config.toml
encoder_activation = "silu"
encoder_mlp_ratio = 2
fusion_encoder_width = 192
fusion_encoder_layers = 8
fusion_encoder_norm = "layernorm"
fusion_encoder_activation = "gelu"
eps = 1e-08
adamw_lr_other_params = 0.0027
final_lr_fraction = 0.05
Rows from block 10 of the image encoder, named by matrix and row number. Rows with one number belong to one neuron. Each number is 500 + 25 x the weight over its row's rms, rounded and kept within 0 to 999. All counts start at 0. Numbers have three digits each. After the name is the row's rms in percent of the matrix's.
# fc1: MLP up (encoder.blocks.10.mlp.fc1.weight, 384x192), inputs 96-191
# fc2: MLP down (encoder.blocks.10.mlp.fc2.weight, 192x384, transposed), outputs 96-191
fc1.174 098:506507484518491506512489492537499517496492536518498474516514541502468512431536503519486495503475550545558519501496534493495542490451484504526508526542488493506532485497505463507527524525501496536546521514529513515503488508519511474496502482525547498478455507495547550513547527509474527529
fc2.174 097:486499512528515466510498520440427465515482506504482556516484481502521487485531465491522457469523455515547485500500530516538500479505532472501541498529467499491504495485500514537479533469481493521506506486467520481517519538499500473467471528504489490511566489524512496531460476500525497522
fc1.175 089:517486475476503515507529501492499534525485502495501508509464515476508508481521491548531487475477515548492500479496530491517509500471531521517523481472520534584456504473502508508493506522507512487466488508497502507482440512494495487466495489477484542535502518551538550480524488469538509497
fc2.175 088:472511540541523510475487510496558504500466521490455512473503462519498493506518503493527536524532506490460488501488460507487511548503485468510525513514462509432505536501498486472491507503469469498515470525479503486497498475511517519547456474478511546493528503477483454525483558466486473464
fc1.176 089:474566450509497520487519500489515535482510540527487483489453531507473537508510537480487507501516467460514489443510516454481510498511545486538491517476507536524481493485498511500504498533513527484524445519480498456522464496508518509483484499515482492507497493509498497512530471467498436470
fc2.176 099:500436532481428515492482517478475468556488487482509516474460482494461465482486474480497471487497518509518488535529522517508465487519520506507497488508473471475532506523529456559471506491536512534515529507476489505501528552461541492506506542462531463517490512556488478495501544553514530497
fc1.177 121:502561537521525489547487519517496474516552526488516482511498472446524508538504505499503541530493513480544481472452481509515505499516455501556558511532499529518511538458526505500560485520533520497456496501474508512484487502548499508519535537470486476506485484488525496557511520495464523518
fc2.177 114:496508496474485513432475480496527457461511512494508521503467436463503489498485534516468510487510504495489534499540494510492504502489501535518520501477505467496504522510502492510511514486524522496504518482483446534534507475501460473492509449513528480564565477530500507454502467481521483528
fc1.178 077:500523499476505491579507468486528501515504455498497491502482523524513532498515502512512512453497514460485494521522472494535455519485501522509487520483477460457502458479479489521534497471520486441447491512495502476518552507517478479524478481489487499490542531538452502564506497496512518496
fc2.178 090:481539524472491481484486519532505495503517514504496531526473465478497456514490534512517465545529519528465542504493547503463525499544508525512514496470529555547521498507479486484525497503530535526532524480524507529492470510523474536513520503482476512493478477457537514527503526516465484564
fc1.179 104:474539509532508505466515551523472485484502490525497497495459496532518509558507492466500493497521499517532514538499502491518497532533518495490523508572499515495538489464480519491533469497514488451482484502496516482436440476485497512515533518515549555496487517547513472507511511496508483474
fc2.179 102:517469504484509477573506505481444507486459501494473543569495510482471480501508474527482476533491479520465495503484514494499502487497509552553494506467492488514468514523494529521509502517493528536490512488509502524535509522508500479499478501548512517461506509505482469496474533531461507470
fc1.180 070:489461495567523513508457459575515511472509500485503526479519506523500511467496494441504517469504539524498509434493477499526533504476512503487490486494460483500502500507480535504504486482506472490533477485496559444513563524531521518481492522505517508517491500481500499517474439508488520502
fc2.180 080:520505467455492519512488573473495499519487506556533478541489483464503492491551482512466506524516468467466482504534538482470526493532513474496495510529495480501482460497525509523547508493506498489487531525471448498494465485455446483479523502520516521501487486507538496477510530489540490471
fc1.181 080:535474457524473514487515495475464515518506481530473511522527500491507510478503485540510497525570532485520491514506575528502552486533491511501504476507525531488443520538532484475508469545487501527495519475473509520504537493526501455543519484493506498499527530537491483531513521518493494479
fc2.181 085:469526519468536493517517487483538531518531491452536505501509509486497486520500463494483519477481485506470532505483471506511474539521530452510511543550505495557523511470522481523484556470525481484512490508499538450514503490497496512448530508514499503492472499487530514502552526476476498461
fc1.182 116:478537535514482483499485484577498494510560529496488512467527507478525535503479477503528503506536516544493527497497464501516482525486508503490509506524506527499500492494483488505494498507492510456545550506523499539481494552556507485489493497514458492499478502489487530494535486519496496513
fc2.182 105:528514489484486505458486451449511501509494499510542474521520514508506483476527558540485544473525465511515463505505499525507509495538491490502499502495475471487460513510492498488495496474510449445497494472526524520508494493474516542480523515473488522555515450513507455482462499481496512544
fc1.183 110:524520497522507475500472539513473511484502476528491483507493538494497505505477479503524544500475529506471515512505445543498522493539459513495500519475509500490486517453480524527490460536461493478430514481485501454491480538503495552491479465543511490510503485505533510455491520492515454473
fc2.183 121:460507431500471522502519450544478490503493493482569518512497494528510488491481490454496461477495493505483467507469531428493476493507514464519488478477500454502494511486514534498519512506493495492450478486520469526464504477526541479525519445505494498480500532498459480485500483513482566493
fc1.184 095:518524518502484494535514492503509486520483548443516507486497511518540527503479490509534492498507541458500451471514507532487513481520510522518509512493497546545527504452521464498488504477504470506488520527479514487499523564533493513457490502499509485503459498482527506480547480498500501441
fc2.184 096:517513480486502514535508540480521464445491497530492514492488522490479551507548532519496483490521501447542520475481486465483498499455509445489520527483510481492500514523502490531480473487504532479511498499479501466448546415477521480537497521517506489506513475483488451512505505520517502484
fc1.185 098:517527536502488525523489528501549498524540501504506486489517480492499468530475538480534521537528494519518508502541437490524496489473530488512513486491465506527466500491513518488466480507482497472452533492471515471526530507442486505505545477528496549506516530493496506500467459495509461487
fc2.185 107:497500514472511455455486521504414524497529519491495575501536495498543540512504514491537462458500472471498542485454499486510513509485510503487514526474447491515494453524530518439527488516528516482522482502476489482487501506531527501478476523536495497514499497527491519489505540501508518467
fc1.186 095:497461484481462440524519502505465520495471500510486484524540511476489518468511510517484485484492474495500497529510517455503487476500512458516521519491510475535484520511499537500497502527466532500487517486510532497541494504469514470514482527508552462501483458522513488508546524482538463520
fc2.186 096:489516500537543536512478505515509481496514542515513454479492483525490471477498479493497431491509491482553473505470458560495471499513491527522516482504499500476502460539505448508525469505505504554516508550491461514511455511515508499451494489501509477521573523475492500536462446549471494500
fc1.187 084:502528481486473445496490501520524496500500465494529487564542464529505509517470489482503519503507470509505474483480520519502482485504507518518476448527496529507516505440505470483452542544493534498484525529535492495488466512495483520484494484470483442487509518493513464532483534493496510473
fc2.187 076:503509491478521514554530469473495459557507540460466519469494505484450505483480500486509473469541507504469538509543519487491541497525528522536535552498500498500495457533498508520503511464526474507498515516476480535535504530507476453529500508490503519479520530500472505476518478464500474511